config.yaml
model: "segmentation model"
train_examples: 195000
image_size: 48
hidden_act: "elu"
blocks_per_level: 1
attention: false
upsampling: "pixel_shuffle"
momentum: 0.95
orthogonalizer: "newton_schulz_5"
batch_size: 64
epochs: 11.9
lr_schedule: "linear"
final_lr_fraction: 0
warmup_steps: 1820
adamw_weight_decay_other_params: 0.05
Rows from block 2, named by matrix and row number. Rows with one number belong to one channel. Each number is 500 + 25 x the weight over its row's rms, rounded and kept within 0 to 999. All counts start at 0. Numbers have three digits each. After the name is the row's rms in percent of the matrix's.
# convs1: first pointwise conv (model.enc.2.0.convs.1.weight, 256x256x1x1, standardized in use), inputs 0-255
# convs3: second pointwise conv (model.enc.2.0.convs.3.weight, 256x256x1x1, standardized in use, transposed), outputs 0-255
convs1.0 098:513526489502494505514538431475526497487512516496517551477504497482523505487493561500490510478462509527536504516520491524487472476435462465530488470512467506541495496448527527485523527486513544516529518477506473460522482532475505496495526494479503489483546516498468510471468503486505479498460512499493514490571501492457496535498508507473452507475485504533483532480504497519496534515478502481512509501502504529489506515499468508527497499498468491491546534480555439481455504503516506523548462470513488478510484466491498479495494503491481453488476478495471515444508487504508521466488528512481518527534558485505542459489478465508476480536491513508485512488478493488508474543521489461525539517519505476522507499483491565476473508463531470529558507521493551544499539519483493
convs3.0 090:454480514486514523453478497530524477476493530507521512506496509452482527482508503479494533481481529497496474504483486525464510492508513497508491516489511457488513493514475514531487502510500482511466499454516481474516503474505515519518527485478491493498516482505411504496481493533534517445477488468472537492549499515516471439483523480522501475412496429502496503455497447508472487471528478474439542500477482494495487475508499470513473531472521477507467488468487490537505484511481522476478499504530538507515513539453486480481499524496488490491532528500487543509505507461471504512489460467434511521482508512507443465486511479523478458460508512500501462484479468475467515452476517487465457509547517497525473492495496547519509494486515481507489519530504485533516531519466504
convs1.2 109:474510487460529453490553484517508549509497502505547513530462487527493454506516455476521488500512539489513490511508520505513504509507455486514503470485451511533407483512509548499501485487477487497446530536497498525503487512520452522512508508521496512476523524499549525498494508527488501499514476504500497481547453515486511512514465513528460469486482440491506521521485521509481473512519488487500481498496481453488509481518534534525482496548461525548495514464439528506506496489503490492533513519495466542495476519494493503512524504512549541514505510469488512536496465498478512490534526470469496541476487448522481501479489489498453524507534484487541546520498516479488495492463476490468509536499517515516501525513465481498510468471514475455584505511507502489492529480445482
convs3.2 116:498494506515493488519517458498502477493461507511505528488501518474493504484488553522495496499503500451449460480507481501491504455500534485474508485511501453548534520537463541529516525511478533511503486502524510526501494532486492485494496524480451484471486491463485473482483492455492502504499464521478484489515514476540485505489498528527496489479511502546505493531534507500519509481486535489476506450506476479517553456479510489500575544534512483466487568507529487468532529475505488514488541523487489506513529478447444474478507492570478466504513521484456506469521547492528471498465505494558502489509508535493505518480429485511520498497440487486532516500513512492510505493505514495527508486518549459517516451526500505520491523432492535445495512474526491495506487493496503
convs1.3 054:486487479502543478518488518483515496519517479486481519507494556494492527477492543531519496508467495482532553544501540509501501529504493460543466457506530492494545498487502493497515512504475508513482524498487515469486490507461508491482486510480542550546453523522495478534493460504523477500471480512476475502446494478541486538564485517497475479512471491536441511477539500483501545473493527461479478496468501498505437490504513516542515498503511430537520532494506472503507495457528507566478477483504477499481487534504500550527528470527508540523486470478500549537515466470481535481514473550501504502545500539478492483458517525479460493492519471454468478502489463495490475520497507501516491514498524498517511502520508525491463469505447462490490528494479483498506504505503519
convs3.3 053:529494438504483475503522513543513496537540502510488502483486511566451478495503453474513557466516530523500504506506527513492515515480486477520516485555472516499472452506484517495550527502513514483515497515471515468505493541505495414465573479514514500507451481439538504540495504503481502544497509509497505523487512486464503490489484498487515475488511497490508506478514497488502498539464496530503509458488510524521509487479486487503483478527516509497507521500542490481517495535503526497502551509511529567499493496527509514526513465484456530497489554468507535498507494496488499517497517462540504475513478509473547486471491472500501526545505501500517484531505526542474529450504495509467513508502516514510522504492465464486445499501574477491490512474484488515493580536517501
convs1.4 109:523528493484532487488527517515554506491540479462509500506496468499500552496483528501513543480484536474525489500473490501446440501529468502510506487501508503473475493502477491515510483457512485520495535456491519517475534494488500513532488542461509498502473552481496501492475553536485495514531509456504495468510476498489510494501502479528438506491476460529518533515541477478521488497472455445511484505503499527480519474508509536466534478540515480523507505510503484493493486447507533493504468482512482479473481518503517524485491457529560486487521501477493485572505480516474535506506502545484497486497504552512540491474485483506504462539466534501531493486524523506487555469472521476518506451496487515444528452509518498445494460546497532539485470526479507505482512513513542
convs3.4 118:485504488536509479462495494486555484472472501486514520472535517466502453506479538509471466546528516503456542488509453480508503498523484486478499499531468548501470509545451498512509495502494500530504492506508521504473530454512512485487474497538519491516507495463483468493476451469528484447514543488530524447487495495525502484515513497504546478519462516538537503485498547500512531490465477508495485487479439475500471458500520500484540550511521486505510499516452471518506561520511504507487495483514501483493466445503528497492519486504525505534519489530505534495524540487456528510502509481554502518556515495527487506522485474486480531525477509492507451519503512486494482508473519541507535498495530479474566543448477489510470502470492472517494505496506499543537483471532461
convs1.5 121:476465491520499499500464513468494496506493480453479500498466466446531516503520535500503519532534514507476498484480520456494477477502495497485518495507541504494448508503503479506522467518505538506556442489517428482499491480544515502508493465511523489478500471483497538480509527510504482493506477498498514536525497554482511537493515507512481497468488491487509476503482515511524489546462479530516500523488517497512489492520527549540481492528493543485540516472502556514536518437529503533527527518469508519543481497504501546508507505522519517486455519490503519538509542457557475493527525509445470544492532461478438495519512488524504511507512532491501509498523502516499487490434474505480457501478501492488491486475510508470542470493494462528459440441487524529497484484490472
convs3.5 112:503514474509488481498487534512493511499510471553480495469497472510497513459492494445489486501536513476506542479488500495481486496459461507519497495476522481517470492516486489484516581490562574513473482512542467512507507513485514533529509472504505470494510537512521526497481557499491503528503518517512560541478519478475496489499463485565468522495496523561557470476525507507478505505542533510504508541480520536498482514499491482464494486530483469501519498491494526525552553532538510481511484515482558500462550509508460485481469461524525453553484515497518502510522500507528473508499535491506468521483488502475522535520498504482505508519519471453502464482470522495458511478494494552502516528488498499504484465513483474506494544553482496481493502508490492476490489546495522
convs1.6 095:490473480470472532462488482467493480473475533591478515471502530509538483516476543507450547511470509508506473528505506540518481504545476491554537501507483470482499489477521516527530489452496438462527471471462516494467491532456466510538528521501507500493478518495491526479496484466530498489484487522474498512496517547475484527504520467521501475519495502499491540497461490504484524495525512483516516499510515474470454522494501517533526498477487486544540502557476503497500493492495504463505529461514523463480465505506478524478514499524496501461499506501541504498510482505531531507498517517493523535464502535531519477480510478488512498472515515534508453499446485473517497495478445513511486498512511491464481499512505510493527530499578454512503525516496536516441536456483539
convs3.6 085:483526452459506461493481498544532468489522518467492454527521535511549520495500514501474470504492494539505470478489500524500571503511525527508437470470491444477502490492533492523518535528537534500504488464534490527480484468501491505518479518534512500489489459499515527479508489556491533521502543450527490533471524481527463483479501502502486517459462498499511476489456469503492466510511498516495493503511517489531521487539532491506501460555468489537491511497491474512523516518498536529464524512503492558495513509487529511458483546473518496470559493473519494508471497508491465482502484522531506504540534495504445503495466454504498563503506491502498479498517497477487498522554469471549488456505525498470517500486470494523467499457525496492522481546490508465505512478488482
convs1.7 113:518497513487555485506469515498467466498506510459460518482483524511497479484492487529521474524478503482525528509531457510518524525500468478488506453533536476549462482521469504495487501477517548499531510506492486518514500502477516468484503475502479521481487467515501495527535466556515474543506500493475523481518518500528468501486544474494493555480538493467509531493499478491544433473503460552485503505501529516518506485562501513482490502520505533542525524457507480471504516497513482495485525498523484505496514489479513524511483494496523472490507498528486521503526500527536471525498521457472510495503452494489482569543424486530460519484472491501511477489446496510481491514459513519484517508518444469497496509496443504492492526486533507501528528457489523546432480510549480
convs3.7 110:514458461530463551480460538515467516523513536462528554508509488491465461503522491487503493523515483491518530499545481472512476493500497477462538460508440494475523486504496483509512504507501453512527467498529499478496474469514516526475488529491515494489547564531467534509513539487499516493521523520477512511511492503544522487482478548512494505506475488483538464520543504484488484484526516515501502529469517529488518502532504547513506518509495448491504510524517499499507529535512522517488561464460475532507516494515483486468479494534484523534454530499523507549508509488487521494488523460472583519494492487530500515516540522477462495504509519532480521547516471478506478447518505464481491459496504494498477520530462542504528530515508476511488450454462519516469487504496491
convs1.8 108:507506505510453503509471511496491495469494502474523493497537474499536480512485514492545476539470499480493476474450528467483521478549466518461514522493470487501507527516511511504512485472570516475496481496475533470422505480502471522507482521473528511516456472489514517475469517490512488471495528497482525505504498532529498472487446548471527501461490526445541512456502495502498514502502515514501524508484502474510478517480497486451544469508522538471479478486499540504534483505508505507507532489516471552494495484560488505512548536522495522501478510496518530472549496470482494471497462479473513518560466475497503477526517469516505495515549510517479528499507468525541482482555533527477514530473551515494527529526451465483491508513488489476508520465498531444489519493513479
convs3.8 107:514511495521521495486499512510491501478573520535474535516507503495502475466479480491530485526468460441512521463465494499474512532536452490453545441518482495466515511588481474512495518526461508534470487505540513502506570471513520510475507467489523458518497497480497467540531509526457520513486489525504497431500513454485520514470500493475514473492490476509499495485544558478502502528518481537488498519520502476497497498477524524531520504480521535504522481501525464505497490533514516518536465501501559463461503541493489511505492470517504490487483533516505533523482509472530497458533501475505486492502473495518467499496528467514488487493500482514463502514529474533454492497455502521499508509520495491508500541507496500504533531510519534449468492493512539498518455534468465
convs1.9 112:498536514464508495525489464451514536474523498488546510497461535506499502510500481517495517515522471488493505498483545477482555536539559469494502434473522493457502491502476578513491530512492535504539476492472535490477505481532452492496501540500514498546480550522508494524485491527520488493490484503481558456510466513511458490465535478481475513476524527473534462513477458467489483457463481515499522488518490484492513487503499505536485539478495506469525489490500536500505486487496554489531525485482537529468457488535490499498490441501534491517495471517516506500472520502482507453513464487502498476511529505534500544497486497488531499497546482506478541533485473476514499500470541498476504508514501493496502428507506495466502531512507548544486488511472515485487513486500441
convs3.9 109:486500531495466497493544508509439487451451499520551468493483482448504491536480523532460533498513494522505511472484498506490514495482524536479474466524516462526472463454540522485504505514488476522514497495481490501527501497482509473454503497502508483523521519477484495489511539534506488505530451499521445492524526500489528469460543497516454518500507495495495488544535486522508511518526530525478486502474535515475522496533486513494518476536480486474459443489483495531528459518444498534537522494534494489509487502462518526501464484501482513547522538509467480478507484498485458510473481475532520509503485506501561424469510536565485467494544466510494489498470459513492520498498499484495517522450500501496495460485515494507498525512544494467552533471499495503518490478512526
convs1.11 097:537510504521532497502485479502495578488458421492513493504486464494509479522481518501527526492496518509505458517507497531505495472529496496471512465510470459506474492496510536500537531511503471492543491431507491461475520512500516524572496529487503509493504556501515508490530520484482484470470474527491478490532508458522487484504463520479469497511521455479468512495537490511459507470469482497474538498504522511471483508474527492509560513508485481487479504490489482537541504475461499479579556523487502508526513491511479508500504455505570481484510455507521463487492516486523472498460487512499535486538465540471525446541475524464504508470522486553494470518524487519489538502518522476516512512493487507532504538502497509521510504492504475501507472508508513459475480472534492
convs3.11 097:470515487447509477503501472461487522520478482459537540497475460500549482460529500499489518512520504505494473508491489502495501477455499464502519507423486446493550481478551478485513490475512519463517573485515512539521505490518498519529464478545476481558483500520503510529519531485485517500497519537491484463486509523522474475461518507505490505488523499521504486498535501489496481478508485509549495550504474534521504486492494495497495452455491539506462465502551539465502481480511503504541509499465466477512504506477516497490534475509464474462470498498534464491515437518508499485457470506520503550528452522469512507521518495469519445488518504454541533509548507510521469487499508469503482464517499531510493460521488495501496465522490516461490476522505509493465528487505485
convs1.12 061:535527551477492494442487462472518487501525533532481506495480495501481477526486546463535507548475543501502510563464510499480497497539480478524499466489507512501516517505541503464487485506516485481492441511511508516506535526524501511440458521540506478481473516480494500509478506497495530456487525535516470504532511552495498493485491487504486480479474484510492477467457488477510514507473475492520507499479530492523467515495487574509536503522493521480524509518505481547560500506492483511522452471536474465476485492480527519528479474481513504509469476460485544493506519508521453534504507523563484469502472519519475490479489476495478446479538523510513528505480530499511480450485495499502494531495504511519519500519491481532499486493539429460521518485465463505514538468524545
convs3.12 056:497496424534492491475482493505520459483489517485497516486477471453529509474507448534503521504477507510489555502500453516473484445500507525460475486439471499493505468491533533527459459522434494529437509497491517497520506489487474448470500504509508523477476481505470476480466489512496502520468505493506520525480503503481493493466504492494511498502529509488509517503494495488508469534452520501483520573494481487492515484537528496516513553512500463521475471474497515507512483488523435500553502493518491545499513497475474497505497518497487514520490487485469552503497494484511500497493492515451520497413490521470514499530533463493504518462507509511520478561512480542522448522480520497547511537494469542443522483504545500505497493480520498475466502510514497480488539502501514
convs1.13 118:485515490527457452481491519510491556502506460481536502456522491520520542502476479540499497487475511496517502502504516478516506529515470549485501477496484514496509467514472496483502478506476441480487507503487460501514495489483473479542555499528480531540478468525492503494475495510469486484494512527543497511491536497496478499486555522482451508469482451540498505521467461487549475480534548524473525461487518517535513518444503501518532463478500536463458479489513490492463528504518487501500508521491450527493487517529497482515507453535509533512494489500480504558476494414522580529505498467488516499544529491516457494469545521502532540514484513501497542483513506515512497506476493477508519485502519489521481519492535474480510468474527499519496465478516518503543476479496490
convs3.13 123:527459531545512481540469475465479458533516470518466509501499485483517504493500534547485525507485501518498512484499538502481487556522510484504531501512502520478550491510477502517518511457518487501495468525505491535487509509503530469489535446501480546483519555502521469505545464542515471538498508569471484500518504521527479517469509510495545510499505516483502488523483518447513522521470463488535511512517493478481530540531489531448483526508523526463488532509514496531528469483564496483527508500493569493485502493486525498480528496462493436495540492509495512516514496565496513492505519523462525505511521513508499540491506507509545509498530507510505528518489476453503517482507487531454524498482513484526487477506477479511523536499491490502514530474501509536559552526528444
convs1.15 050:501497505543507501522512496492522505466512499477530520455470519466492500478500552501502521471460508511526544538554516493490491508532480535491515454483510514464505500481526528500508491503454493519521446477511473451505479492551509503458514523507520503518490545525538477506485527503542502465484475519475490525481481521490473524539460491501482462509516471496479524469524514496477521492532517503482514513451498493506450505460521496507524518479476483528463491508489482525511527459547476535467457495478476459513502472493508526509496470453509537503465507508518535509456508468495469516522538447563473504512444564488464472473521517482467484510525486506479526494459487506504515476531531528522485505503529529504526487533512511509513522491527490498485506530430491475524544506498472
convs3.15 051:489492552477495527476495473533508490534520465480505488473595514521490478517510479475481449508481493482491537523519452496509536512496514504519459491459507516536498529525494473499522504481525475544435456435489510496482552525492499542521507501550497517478526512534474482484511466490473482536492481507497471441504503518517511461446461513497495489561489501502494500513503523510468480484512496469502525512499474489532477474545504474496487453493511490478510473495534501512504482481493512494502486486513485516498493481496471493470462504474488489479542518542487439483504488534513493482482483491553462504432469487481507530501512523478510494526521481487508503455522477497525484513494481506526506505487483487471427540508451481516523504492504479502461496500541517493452507461484487
convs1.16 108:476536488502511522478465489517519521537481480529501491509503448503509507500506446475498438457531488498445504516480502507533440505538519506476500540495483494500480534479514498494500505548521484494504502481495529521523501445508481476502507511523494538540490517506475504528526550512472503524504456497479496493486413497457525516488521466473506467493491525510482467553514540485472522543512532467577504518434486543507515514470499539497499516475493489517499506465518491496536516479527496494468487526512558507554515501531486494485455525475467505500524530535481497466497479504443472520504505497471477490500491511477452544517514518502521527512503488482469502498513479505541487485492514493514513503497492484449516475475518484486499510463497531491523481533495497538480458525495543
convs3.16 114:475503476510471502479529474504495497496482522460526459471483441540522464505450550505528470470537504468428472501475497469489517493523488517486478489532514521509476496540491534465524481527499501469448496502480517541451488505491530487506492450497474499502530452522491508475526477442494486473503460537514494516431474476445511492515486509527489500484486499506470510513502479491480538576485481508528485471528505447524498508501469517539501507480521502493510491473525513458509462492485484496452444481553501556463556486494473513479507496487509509504504493505472505502465484497465510502541485517481464495511495469539530506466477517516505558481481505475518515523501502500492446498534466511500514519495474514478536490471499506507502460481498489472513503493520517471510475494511520
convs1.17 112:461460505530496495468486507495533431472513523521478509507525501487494457505492544516494546526516502527483535521549505537514543486485537513493521489477490503472517515499497467517529470483549566504510487540543527530497513461531440518520503485494489472484520468472482484492506498486526481514450492482515468536493501459498491500501498494473480504506461463445513495523466522471488487513475441483526482494503546515483527499519494518553485473553484470513541496481514508542521488451502511499499505522453477566539520481489497516565529511476520493492493455470495486519478543516490478482482464495517487499524473477479496506483491496512478522500526500528498514476474518483463488517476484544500529549497490565514509537509502455504498459482470484505497523485489490484482494509504526
convs3.17 115:461500465501488517504536528548484466536481510448479516538492520503492517540512505469515504553523500492505493500478494539535510525492490510493440513475509506455502510534518533458555510511525524499481535464508487503521503493498467512472502512525512514456547492499477502473532514541555470504503442557505466466450471498488531501463537506463473498483464518519514520500548477528485419497482533505519473513516483519548478543528486526501478500499508516479466494484500484501470537469504504518499508476512479506500498483513515475511484483493503500504478488506518516502464512465518502485460510510519506508466481469454509529543487480469525554497506515480532480515503523488484454498490484483526513546475491524522488533536507482523546492524468475516501483493520482504582502478497477
convs1.18 083:519489496509513532512488488503476491474479519487526489446534461445514503460479533486498506535464482493493516494509511510483472512522502498545484457484473478506502477515480495479494484499510522516524527500514497518492449528530533510506495490501510477559484519469490472502486540541490481467495470488515505486491543484559492530545454516502505482512503482497555503451510484500485529476491462510472500485448510467463502528487504538495486514524481490555480538570499491494487518499500516483488519488472461534479490484486511486454474513507543523473500518544516548513448506453521482513498542490462548506515463525499496485506519479484469519476485512567491481533499509465521509467480530539529513505465495515496548485521484502485564515503480493466477486559473495523477527493540486
convs3.18 087:472481522484496510489532532423499481505485489511516502488479488505501494526498506489508444518513449529548499505486455514500509455541499530497511488488493525463515520437537525482486511505514466531516521499533503504581520535486515533479543505481468520476449485505526521497504492455523502523495513475520451549500492487475515529511534501492509478549440512498482491509531467503505508468475491529510491477514531518510489515519517465493500538490502488506544550460546486493518524437523486496493550492467525521508477479484500509496572467492497530490471492476486548495495543480510510459502510550509479509497468509559492500515485482485482496492510504473542519501515541446503461477489484480492473541470492486516482476474470500481491476488492488494487487536531488494513523478495478
convs1.19 066:516475505510468499541487452464487497516522495500481514523460513480488519507499515452490510531460538511542466548537490510533491500503485500490484466515469475503454500537513523484519504474528503471468467512471490552470512505496506487546491532510504542539536494483497510510498470488512494468491428503498515500540536493485443482535471513515509503464478464483482497480491476529520545472480463466481511470477529505501517535504419500498492522508484520492552513507509529547505495481477483550454496497534511529491526547533493528542488454525519479508500463495515510528466528503526550504455513487511532513553501499512521482509489467519488470476506523508505473513490531476536504440455497533454497519528502491524493499454516518493483480518517486514456501520498487500482509502477499
convs3.19 062:500483489512488504478501524501468518532552483485520514480456480523501435533469450529486548494483506485480487554508490499508524510525529542531494507497441519534480479503490469496479518518510519507474514498517499505489460526503520481450549472488490481456483523474535470502525513515479491480481484505470479447497524498507511534484464496493493511494455505570490489500500524445522489471539510483514504429528531505510544483496451500483478519515503527468534442493466524492482538489493464475487470506488495510510483479486492483518507491516459482511510475543525498492548535520505479490490431509499501470484458509459541496497465480519498460460502497529498528526516508499504470525479497492525492475543505475507519517487458443535509486478497445511509503524477488535477492507501481
convs1.20 107:491494495504492556483504495493484514453442489506487527509518502472499471484512466508468493527499521536535501490538525474504526515394495536543494460495492497525448522548507509478485507522522490527521493546514459483472474493512508499506524535522522551497468484457479483500481510495484496523467528467529494535490491485517497504502514478468450534494511493532538477516535460506497507466559518539511483530515544483515493479493536479535482452469489489490503516511510479504493488518481510495531507492501473482484514488487505480493516461471503475483496449515455503492449487527505496497522528500497509481524509528513519495473440505482504497482509489513457527506516493533467464493570480546527522525518502517536513535467523482553529517494495474520535501484476506527483479462461479
convs3.20 116:527532555536517506503481511482481471473474505467501476502511543496503546497505497494493489488451522481531481548501530496528504465478510464485499488490463456535505484500524507489504481510487487497520459542487514537510497491469508488510496519533468474521487548501487508537481499462508552522490527515552480486497460476495481537475555489494487507581484532444538513520517492485492529515522533514537485518507484494515490508517513466510475456444488517469453475462460482479486488541480495499508521496505500505476500501518504526459486454549479509504497494485495507507550472516433462503527543546541503486504497531521497531462484473470519463548480472476492496485499519529525499499510503494511525471512503504534470523487548503493492467523498536465457485490514531536496484475482510
convs1.21 098:489501507474519511508491476500516500484458524474511503470479506529507553474475515560426473466497475498509502481534486518522471512522499497520469502539491501493502479442490474480525501539501477481486430460494518509491531572452506511533482532488489473510458489472487480485514561511530535530488477519494533509492487512501475501523506489486488496540511493482535537470510485506540526478506510521512533528483513514488491486482506504509498476503526529495512465488462473474435524501541477535481484483489514510528516489534482458527506521546514482510483479490496494534525497491511501526538463507497477473481494538505539495463541532521468516472548499543492523465547462469501546509487468492490477475489498501516467492571494529480492497515474519483497499487493528448490498462526536
convs3.21 090:519495452539512509477518513515509502494446511536541518480509456549499505508486477459498512533533500488514491503536474531503480508527465530473477491547504478514469502530443538525555533509496491497497426521517479490518482467492504494505482487441523508480524514467512481516470494482496483520470511513488565533510479499509472476450469507498495471502504475542541529523493475511490539511483502488494510457465505485472521505538509468508495546477509522478496471493501506530489494470471554510515486522550494551489463511479501493525517494518535505485520578472531453464530512485444522542505510510513475490558505512462498505488512520505501485518500480512466493465533504542473480517511501474529489473536530478478487492500512520498525489482530507491506505504493549546509497489488465
convs1.22 113:464477502483500534470502499506528490485449484533510498492458508529539519516530528498488485527480510521503486498481533499504476523464552497483541507510497486460461513489512485521492498515486527485508515440497470524494484474471519511472493501475499469545477485470503501478507558526549492493525482539468454456556463486484485519535480494495453549503465475485535521492487524459520500483495471512495529528510484518464522504519500422528506473508504479466472510501524534524515504538517507473510504522507556510533505503487487493460536568498512509507530493460476522484503502494476501496477474492513482499468497508517510489476527518482485481534507465535505533533464534441479542475516525565486493449496518519504559480511496544478503464516483482547514488504475498482503502494481502
convs3.22 111:563526498509484484543553562507512524508486539441487503525486483491454511489452504512513530467519511509536473496465494501509490493491501480516518498504514482484486475491528524507481506507498512549524546512509478506543510489523487545465475491452489522479533459548444473481487514499524521523467527491501498473524515514488462492520464515481519486459466500500520549500487475457463513457527498482530527441519473489490500507467481481473510478517470489460490486497492499534493541492499519496464522486508522465529512531518494542508515524510503494505505498491482487479478511517479436513470476493553500532455452486486513471434474492489499487508480485483520482461508464535509477516536535482520492525534501511487513502507516508560493491502495554528483527487552459497503494488468494
convs1.23 101:514508501484507499504490479520492548473504539507538494504536497459516516488481473505527490520465511496544461519478458474509541522486485476506506471490527490517473488510525502476493482471502484513498534441494499491544453550488474539491465510472489515516536465503538508496511469505481505504531487510495506456529487538450489517488511452501457510517488508486456506478465535519536509514479483511493518500479539495513542507489500526520541493516541523501519520517509468506502512529513477499492488473493553477500476484506516516453485509504482460487471476478539464512486496532528519491446517525483563492511508513527528494445466486512451449499512504529530503473519495503471492507504461493542515563518525477518517500531474507534501407511451561476483508504486494505483526496491472
convs3.23 094:495503496504511468489522466474525480434548493504522496484524535521508434519513514481472542489462467549528496476467503513501525474527485501493512510491457508471466502536438568469520533481521504501532501488469505500522470524479494478547463499527494489503453505493494491528512498487501506461453501501556487431498528477509463479448487503504487468445461487485517494481484465503499517517495499542483489508505516504523482493464509499455490530490502501523534500513507536555459482511522452542446461481504472475495488516515538513509498516492523489456510491478500499507469459452508471521518488534536515498484536499490481518495483500520468472494518508519484529478524494530496495511498550521534482518527478501481466496510544455511456494523488464498473499494512514523523499524489523
convs1.24 116:506498493501491461449451492464549534495492510502511506518511506487509501451496467518528517499464485484458478494506494518529486487535516486530500455494468478495509502521499525485502492476514511543439504535464504524504515536479485496500497524512488481517517524496541516491569529499452508456500489503500488483497527523488456515498508434512446537478529480488524513486477467511496473474504541522517547494495517500489517512538495554520505517516520484480491480514451517483561494507517515508469503503521495526525490517485500500491498476505497472497506514508480460532494498536512488490517497514503499473478478409522500499527440517513468499520497462506495491503499521492467494458516488534494544551507441500559525464486521504544530528522510502474534509481494447521474472481565482
convs3.24 112:508497519492493542509492491507480462479485498573505478513534491499515518512459523512482479489475512542506485551467529549527487512470492523511480564471491498523502490484490483539440478463492536490479498504494531553488489480494452474498488523448526475520514493510506540466483504510511524506507523481484480491493495454482493498475520462529477488511469490483518479484472497551499522511445550502529458499501488482497531504486477503508535514551504489477509494497478570502475516502490505471478564464503489512441505515427540484507515551533481444514509509515454463507537515490485537513491491468510506533512501517495476490502508499507511530507506539495492489488488478483490516508457499479538456496518510524450514509513517494493445493481477516489446525471516493505487522486544501
convs1.25 087:494487514495503556481542483504494486484555508485514508506490506499496504480480555526460523455509468537518497455476503529501490517453510518506470495483545530520492510506549489515552511504484512508499495517479512498544541469492511494479502496501558485524457502510518511523497492509530505503468507529481489496468529473530515550539470478467518468481489513528505539517518487454534492504463493544528484537541504510503478533531463451524454509474463494475493518517472469474478550517513494460519499508504545534479493506485490537516515456470501529511467500466503509515514525474507484523448508509446443508497469463517500489474507468484446536486478492474525518488444446507501493526495521529511516488497506496456495525498503494476478486508537543489525485454519512451504500490510492
convs3.25 090:474498510517505491497527502536539482468485464491502467497475527476479484487514479498515470465530515522504473433439518504488564570511486542454477512503499498486488479467499524504501469519483485484505458511543485477506514471502485517441468485505500499526511474511504511513524511506466500517511538493518528507513514509497495471580501475489492478470502529514464535474493487481491484523520515522490478524497511511494520491476481541528465533515479508482518482505481520483513515508518512493502504457482534517440516542546498472517543488542503486468538504484555506472557467532506478497478480462528535497519503549490528488499486469514523509537519480490521499487481519556487508474503581534455528526484532498464516527528513469485513506513467490487451500489487495512510473501503535
convs1.26 121:481495500502522521498470492507580532508525487485493507523508494500481502500501522508503442506507507504521518502541518492506444504474523507509508509532497495499541444484485511485493511487564422484457455443506466490536508535503501509480516503509551509522514545470483501512485514439443492491518490469508472488504510505517505501499485490488484474481492521483519490501485508507500517493495525526528489532507496496456484498574515457523493515491507474487530501509503533504500492531517496516454498497508499485473470487463506493503502497537577448515489512488530501458496515601458454493492505496493516475495480498472527504498479513507509512515464495470475507522498508523494512516439563491487524450537493526505498482495516522490510521494511509509569486460475473478500465503492532
convs3.26 141:563497531498516539506484529522471478510499460447478497462529504511498506488471500506483505488486479503522507509504525530462492516547476476499497515508526548479467516474524499475525439540526538521489500525509444495500530480486555494483488488493549502488516475494540473520501488483498457495464547516506499529509548510496515538506488550550507491462504514485483513525481513512499495532538460474500497485489506487467516508481550533473494487506529490527517513484499524487499463436527497479499516509510436491488512487466544500502499573472472526494496510465471495505516486496545475514537510498490496519512520507496549462535497524524541528490522529518516511517485514493483506503530507535511526573500567523482463473493508490507543458499495537522484508485527477506522520513502476
convs1.27 047:489506498538516503463503487474471511462512496576537529519498507498476521494480570445497525519434541498505537573514541528458494500515474539489483434511508496489520497513519508482474532484486490493529424508518497495515520463473488479501507493493517510521481512512509496485464534511546496491522504479504482488481545464478488513501457514491496496531458484502453485481509498499516522469450489493483525497481497508504486457481465528524519466506493503559523469487495476490537537487509485526481484512510489503507482519480519518530488503473511510502453469488517501542496491506507482497524492453592476482488454516487501495463507477466476492500539510530495544514486496515536496466491526468498502531488533520470503487510476514521507517494503471520510483510469504487539549537515474
convs3.27 053:499519477475500562489493496469476505483516493534519528475473536436521471522489534497520544497499495473470506510493500495556517514475476531496624507528535522507486499483503495512515515491491525485549506495527506474501479499485512556523557512553504498511536469476535524478586501514479478502498534498479504512517507524478498519502548476517502529498450514494501488482489495497468518509521496500542485466524497509516507499507496513521472490493510477524489426496490488522481522480534470502478489483479508482537537469487488524506506499483500480477531464488517516473526539520469485466542502475518479465518449523512519484513480496508511539542491499488471497512490518491517489538473457485506439531473514534523454498492508487538529515482499481502501499502502529541476478511487488
convs1.28 051:492511497518521501489509482459473472477512466458552479525510468490535482502525541513480496465480521498520512541532545522492481496501481491495510463523529488524458538503528537472513520447468502525467510482492502506498486477543517515540524476483521490501492527499531473486515463485513479457503491516463525503485490478471434555485458520496507452528531477466510497437479502544506527507513482479468447507498518508492517502492454498488518528497455507483491514533475497486523497511507549510547452531500486494510503524524519556526538498488524512500447446463494475466487535510509495494411498522530502517500507502468487493500498493497457504463501491451487528524526510509515517465502497500505512543519535532487519493496549538490497519511524516492506472510477485501538540495499511
convs3.28 054:495513491557505548509479470505515516502525507503493479465499496471486501519525457539489476447497449501482494505503536520520516461492457460552531492483567485484436489503503530496458484471474475512469510498511512449499512470522494532518535495509504503482554484528493489503486495478505520488541542497525501514509489520479492485460491485502522488548491473529509464490515476493484543547521495500511518510499510513509459481501518527506454511446527507460506422522534460503494483515500525485508540505510485506504519453530470501530481496530480507499492459468477454498479518524496515481519445543493481514507480497473532487492506514473515506578501498533496533524483497545481535511525460496474487502498475495493456512516484490496486501512531514450489457475465534521539493520502499
convs1.29 113:478497500466519485503527517473545518457470548503518502460549506499498438485503486488518566501513484494539503526503479514532522514570490484453516497477454557518453509483461515492518501491485455506467501541487514465527519473487549496482499527523508442484471529534513515474513493469499471487472496522519480519477503480521543512508463513524480468512515468509501512514520483468472528478514488503497527514458529514492505481496494513492542507508489449499485469494528480477463529517484518487502526535542462533488503514501470424473477474505499503477534495516488512465470567462518501467504482454490495464497546516502509524533487539521501501534500508496545527504508507522503494504476474485484521493497507467504491489532497492480511476494548455527523503466488528490509513505493552
convs3.29 093:501511509500489483455482494520493502452467471504456521428513493466465554502473506532524535483522469545512463464434490494528465514533523490557546508476528476500486510526510475482472498515520501520501487532497504449513482519529469487465489475511515508490493500518432482478531506507472513535466535471520486500464474534487485503502525511498492484528473469517515525498499501435518490483480488523508478474474509476493455516508502483488493447511495481493514510484521534491447558512513522513470453517504516495467480554478500499518521501519491490547525490489500476494512433522532488494525475468508486498463529488494563479500530509493500516521523515530491485490507502455513496558483452518524514504481516521495477482510455473468535494501521511558479504499501485527521503500507489